A small sound classifier, trained from scratch.
Model: 5.75M parameters, depths [14], widths [192].
Data: trained on single English nouns, adjectives and verbs, spoken by a formant synthesiser in many voices, 10.6 epochs.
Rows from block 4 of a small sound classifier, named by matrix and row number. Rows with one number belong to one channel. Each number is 128 + 32 x the weight over its row's rms, rounded and kept within 0 to 255. All counts start at 0. Numbers have three digits each. After the name is the row's rms in percent of the matrix's.
After each channel's rows are labels from the 100 clips, of 14976, where the channel reaches its largest size: "responds to" is what is common among them. Only what is clearly more common there than usual is listed. The data: single English nouns, adjectives and verbs, spoken by a formant synthesiser in many voices.
# filt: filter width-5 conv, dilation 16 (model.blocks.4.filt.weight, 192x192x5, each kernel summed), inputs 0-191
# gate: gate width-5 conv, dilation 16 (model.blocks.4.gate.weight, 192x192x5, each kernel summed), inputs 0-191
# out: residual pointwise conv (model.blocks.4.out.weight, 192x192x1, transposed), outputs 0-191

filt.170 099:127148156150112193160197102098157092125157153135150134158157092145116133074179115173143233173127114104079077175089109177097166115108133107154136167166105077122135128137135095049139150144127160144102118127075102109178135174161060100113072169107128121121173131121112089125139135133117134093125106175107126102104167137071128154142114127044075117099113130112208118173103117134136123169058092095110108136159110114150092168066189115171080134129108119146146117113094086094094128142086100114146171098169140072106137113094184145067123126116081084100128104126151152091169112148143120144
gate.170 098:108138098123138106106152172154090134128143144172134112091099125156122154119092145081143151081146137153130171142149153106125133177176151103116113146157163151133178137170103121153089153071122063154119080182142089120217163159151129109199141149088134155173155120063160063131165141143131112126137109140192103173185091124148104136164138137097111156093145117127115174168124104142120182143132069178161103198131146108111131110213101142160140098137130057114130141176120170151139163142168180155143160051126144156123159095157183150109137098146178141150085172214170100109148186151145148107
out.170 099:109159191199149127097123142087141149180132144189147160133125094139148092128075128100195132049086131119130113109131168153126173096059137144115109071095130145106150106152088106151084174206120111138179130164141137141159140132159097130159095076139139157153117090126101145122120121147123142156139114201108117161148112103142147141075103096142117049162166097104095108172083139144145142167134121110145121103080122152120197102159135174135108050115105077099155099036099146174141159144154205125148176140179157138149105156083111128106129150158127119156181157143109121162140061130184084108
responds to: voice: high voice; thin (high-pass)

filt.80 093:151086121128158159123119134148195119097104110089079105165154116127189123146133161113112170104179126141120120112097183170141182093116136142158090076137130137165152104134158108066189123115065116198118082113153183128150119129149057195148134037123109202087115124128138151112126163101126129166104114162158110115161170135143114121136141168079179128128083108143127144140126114153090142179160133102088167101121094090136129132083107132113135102063141086214092178089160166104172128138143141124083144123181194122107124195149151132096089102198100122134090135154129144096110178146065149157
gate.80 094:094110159137092149174086131168109193117130154135165166142141148180090141125065175146141040148137144123217209088095121107120161176108103141116160090106071161119129124138167169151159132120158151149176109139153124123145129119048148116088132116079137108181120108122106088179172176146131149173128119138181111084123137087126109138159134181154108136121071053151153153085110174114119089156204121139169140124149154194153112091120148123126157127134122056110148144108177132150149137101167143107140161114111098072142110097097103149101144109140109137126145144115223128110113166098179190096
out.80 113:124177135086149145156077131114120095094056159123176177124161117132151149162114134153110107116129091186134184124180114133142077131172122127098105160124170142108149142120090185119103096138158100155117069183138117074151141167158117120061173190092098162137114149110104142077093122085163101150095167089093154158192141149125152084078146140121100154089211139095139113127127158168153102134132107143175102164145128163104158113125053105097111100092102152065153113084152118114061147175084088111144173151124184119117063101126186131081161157133134143093172065140149080093147131161112138089
responds to: voice: high voice

filt.155 096:153167164128113142096150150128128169094087144160119099077138173119113118086174090150083075174162100091146108079152131138192152156056133134128143117164117148108148094127194046096136058101089103155169108070126110098187154129126129117102162148142157122104146124167116145099111181145107162139133060111103127061175099104111147123125125084142152149133105180149144197060082112117113159163101107160135095158188121140120172067159164159152069129183145133132076111167170132185138135118126178140091146121127154142097179178138171119146146107139068150139115111120133081138172076175151098109
gate.155 095:094088128123129093158115143071111192166202165139187098155091082094108134133129137148150191147166129101135105138130171144123100087118116115104168161104152175129129140147153117143136160182130083152151147151115088079187083122159115125109152117143160144176129116157210091142098157157100093077100084149164069106113153137128107179157112168152106147100188169123109135119124123139162193142145141104116136153161097107117065119126155134170122080175127127126093143123098158082171142109156224134187142119131151174085165116098155134084094082094080118141127221113146175080174179085138124110
out.155 098:169169091135097168119077166167148074117164152106149083100135115136167134151111109101128100095104123162110137136166140192100134098161198150110112142156121150083156114108140123098151179085145123132068129147101113145147075138173118088190118120183130109119103158127177153166110131085124071173133122089116106053145096110131151116084095165132131122148113108120136113156081093087098226135111104139017131195222146176130112188123144119134150177103122134136122108075134076123189123118143160132173173152110084124134125108165167146103097128132142069141146132115118100182114143079084169125
responds to: voice: high voice; /s/

filt.48 122:164074170130138173141169115146116096147182106146161141092157129109151137097121105115122169100153125084156134173143159085098124124153076136138167166092138130089109097160129113058156128135130129148147146148154193159152110155184098094144095109154118148113100188076085154126200148144098118169083211145137080078075095133109119147063088114105112105084150146117147100101116207124165123133111101123124080137091164141126124112103100092135061153070135170125137083089041106147154166119115143077128113057104151146123117105058091163105149162153141102132162162142113166153071134180080173158
gate.48 089:109082183122189130158177180051174099126174158114091097121100119137097206150110111111167151117082133148171178155146104031132114176132123132126092137139129155110178115165178154129164145112195131169127181093129168106169175115199103127117093172107132139129091139133142102132153112127094130115131132137178100103152108093132097133199119145092179143154096134114099122079099094143195138156178083132172158167169140183111154071148110115137107125129195136106142125093110115149137123107132081083183113090062164118142163118141146125138126058141152131102097126151081123190134133101080173137
out.48 092:160164159130130154126120136115093194134113192154120098139113129119072087157127119113150125162134148074130141093148121133103144101097079161099102100147083134112111173168115125081075106070158136147126142149108150121107129105105198074104093167163106159175134089107112123121139105130132060114107135082175131192125127132182118190126076182114129102184102043105085188143090126129122119158115086098109119152180094132103178176119158125117157084130133120116102119124152159100091086081131062109070084103176158084108155165143096138109161075138134166147100124068121114161135124110166215208
responds to: /i/

filt.85 098:112140131177117125151148106182148100129059157144092141158117185082097159078131140138137034113095130084100103105160090151174084190087135146076152130069160161182106134121087136073122165078152097092099151136106148106114151151177126089134187147116137128126182127117113110128118154092124112091127144153174107125107110121146198116175137150192201114160131102138115128131142136121135130127103131116099156035130132128099117110113090190129137068164170080147101161148060158109103118123186090122077165150044153107144115141167098079176137149137115198113122164124118114138172132108120091084
gate.85 110:120124145121116146122089149158134196176168099216155128140111141156099126104112142110122149105155189146164128089131148174103123159106157175173125160125201117137112172148122135158135109148154111155110153135149121096123102117219134164157189175130206189175180102126131144139142165158136143097132042108131130139108077157151114152100136082217169156130081117148087177098090118149158172157154112146164129154192127138140155111171100191138157129148156097101141164105159120150160156138152200144171159138092124157176190110146130191093121139155125109073135113175132097105089097096172128140
out.85 100:143100093127158140096063129127131108114132106105096114067092179090123097137126092058132154102117051094142118086113085141100133147153144108168095118141052130141074061142154137193105128115168115146116143124182163139149115106086168131064146141169200164190105124134165122138187143111110152184112140110150132104194186118111097149171144101165175144046142077091112116179160112034186158086133095170123121139094155107135112171146104119128089106131133142082171155098121180135129145100113136180108119150148204116191146104111152149110161152128142108146100107103148153152157144131157144148
responds to: voice: child-like voice; clipping

filt.51 091:137134145145157116164154132097162078154207094126173128169155152127121125061141104100125154106148133142110120149147136122134143096180135114085164128134165121069146079118146090088116096139137138116110129125114132137136147149100123099073126117132144118104164118195141180095082122148087164040058091141129098145144179128119144109181125140167101170142136167131140163111118107152139125065115155197095128136105123083116083049137132080127107071086156109109060120185037080181116121113095157117143114096213135139055175167128163143119091111162107107179139066184098119154120134103126077130
gate.51 096:147119124092132148158170112093165114105128091144066057156180142123140135102123060095139097147127150155112077159134167167126100155087167179120138140103157152078038196115203095118106171148128120116187096133101150090081109134161077127187168128137131128096118145160135109099157168111137189088192119119176137134152119189103086161158108139136135159120139103105129154157116138142137184111040125119175096089061075097108074116171118127112111134122169140128135138122092091076169135083120124118090152075094123109134160145155145085122149140104164109162124140178172115126174150059183151115
out.51 096:166136129149134095156125143123130108073124110128152150141125150179132148120069155149084171167115153163103107122169076110124151091101155187148156153118143151104144151156061158168112154143162119146126131154083105135155107109163102102086111106179167161151088095094133070137116089142136081123162125126194103099170146145119105149135083112134088115117167173133132130224117184143115170084094094130162072145163138135143130109150072142090103191172141126118151158170171148045165122174163132162173217155121088118106125078093112131162124078101144118163160114178168105110185069091120122208
responds to: voice: high voice; /p/

filt.47 113:159132119100151152108114091100131109090116107110096123193098104117116086151114218116067181117136119069105099090157109114152128073077143100120122137137116143111112153171172159182125122125105119110189127137106091120048110145141098132139104081127164098149129084147157061146088105021169131127126083131110121087138083105105198128169113106095113128111073165085122070131122152170168062108119153038109235114153076090116119104135162177116127122116128114087107105159130165139158129114132081133114151157087121174081158139125134158114129123093155114108114100097102169179117108101117088123
gate.47 108:108178137095127133154124108164118231189149125155149139094088129117148120098149131124080148115125177161132168152177142134139042120138105119131123119140124086054165124109128224091209153057116139156110096072120138117088139100183091119122122111147119149118147094103115174123112138168099137053130094149101119150148089107177088100058165129140150168088123108110119158128126166090113149113165027114132120157134107075142093112125111154115094072157132085132058101129141130125099178100151166119054143109071161101127137129144184128136169094109131162103144142155147075106134147128144114082
out.47 100:150122107114102117073091134141082131115079166160097185096147125138145143146102102130120136088158088142131069149115137120131092193107181162080142125136131128142123165121167088102044144081098098144072098101110133145166112087140143128125116099064146152124085115125176129098149122136132169125040125132149173088144080181087125151136143067074154076155172155080126155085152054106110152135153152061104155119150130163112110108155104142108119168136175120120095088090126144128054130148149133125116129062103106226154072109149130140153081150117091183070093158169165086142125082160120149150
responds to: voice: child-like voice

filt.62 096:119122154137124099099159162087149154125152165182133155155096128155076083136117116125094155116132168164108166076172087134131125108114108152160105099113175124175203111132151183122119082146129121118115117113115134078137135147074056185144148102133136151148113041153081176142151124132157135061147077136120172144097097192175087133132137095126095086086136180102090137094114131140098101149144090205113157171135105105122174147071105175121119064116079098136153161131181136170113109158130130182110102194063094111119138113171148133129154134062135178168152134109050101132151070130164114098
gate.62 110:152145074127097148108110175144116201136149147117140078148071082175154085121154152131150113131130116140116108167171167107135161123094142163136153128132181089142144156150149169118108111052126102129151111140107145131142159085164117138142170138137124103125169174156079061137144153152132105079084060098135160136160114096145103107084129112130109153134052152077087150093105147155158093150121062199155116153246147101120125121156185096132128164161150079139150094121202113118097119138118125142167131092158155186120164157125127176108159150073099080154125189152091133191193160161144107144
out.62 094:158178131091093142111100066125133099127101102137119138064147094153142089106178097169120154139129121207107139214117159132097156153119124192133133122141106119137133143183121119121166136155081126163154064162134129131092133172158130119117119200125126161089142159091162101115142118119158119127123132108130158176135156120135159107166057173135160198222146165113127142104096116096145175098106107052117141217117154054088127097132088119126129133122100138123096106160148170100175173124080150116144081180075162142103180099149124123142096168095183149052121158126163115171137162112182126121
responds to: voice: child-like voice

filt.82 102:118143126120115112086131131130094087105133163150150144068077147141144080182128120148107073103149106091104096088128141096077120122147122146125216161079158128165105115136150134103120105124170097183139127137137091122099040176170165081097135045083201143093122133101138104088165091102166170166110124136116103109110122090101177135156148123136096111113050121142070083166169158140136109126156070098108118133128122143118111116086135092148109124111125114129186107155203129134129155155123123104114092107122144122077190175129145129121115170129144107039178147070138144144073095066066192103
gate.82 090:141100110156139160171130114123068158148201135119124180138132125126146128154120136137123121105148169086172147132103109099168144095126077182100109193116190128050139101153113142137121090076156106100100135116119115105093132126147098079159142085142079186160201119173088092111094158164094163093081149131175156170196146080168140199100113130165115107083110118147092142081098154180138172140207113127113125077151066123159084093183103111146137062135160193108134064095138095162157127093149142160162151133132141150181109148141106123119147119138115089138113134154113094132151150124217112126
out.82 089:130137083115131172192069103087180096133156104159200191092143149112101162116141131134108185149149129058123130165141124104127117171124153171097181119129086206128107104141180068157178163118080129154142131169168155125147109098125127182119054131117143101169109067089175146150159090189105130091168141129120094129144146152143103106101164104098111151144107154151079118134146086160102158087137180181112097122104078111162123059135070142118127117167131124092120141166093163101104131156105088108123194058136037116177110101115115112079108128125112110168109081105143130097096128112159153122
responds to: voice: child-like voice

filt.54 105:175089131087137091145135148130175147142101130090123137115103130117156159206087158137111129060120156202107153205167117124161109127121210092068102108099124183110117142104105142114120159140169123085115135153120143144146102108156143086150139132123149144163153138135126146163172109147088105139144109118118118187143163104175160122167096067127102144095138048215155077142155110089155196165177196146151166122076166111068118118134120104113146102127171119123137140109137105110097140109064118139077144160129082044163101098176070114159078086134138169113139123112081137110163111102134191131
gate.54 106:118123154130126100187116072155088184136173163115183074089122110148121112103145135140063083121153151119121128162164155119112141147080094084065101088104187170119149135180176100127129087128180078138201160128137144106168108120130068089107136134070132212135138129158124107190179159118088147079146200156187117171171114169070125148149123128167124183147169167110136163139147125164158162154138168160113081133153099086147142070135155112110083080089150162126108075134112126115142111128144094106111080117144184104140136145143113151124104121172181145121126133126095162156147082079148131056
out.54 101:082092116135150118118169114106132125097087067160126156124161096088087170145135144075162113112131151092137141141188108130079084077098193097128157117140077102190099156115127099183156111081099087125097108129114105148103134087107207115143094158103136141118121137086105142148115094143119127142128067132171122088160142091115105114146100118115128064120096087087157132137066045122138123094101127116161097050085170169093110164150099103125141109110107145109123083161178116171133069129116157145171138104112139125166174130170068115163185138160123032114118130104115139076058214110149132127
responds to: voice: deep voice; /ɑ/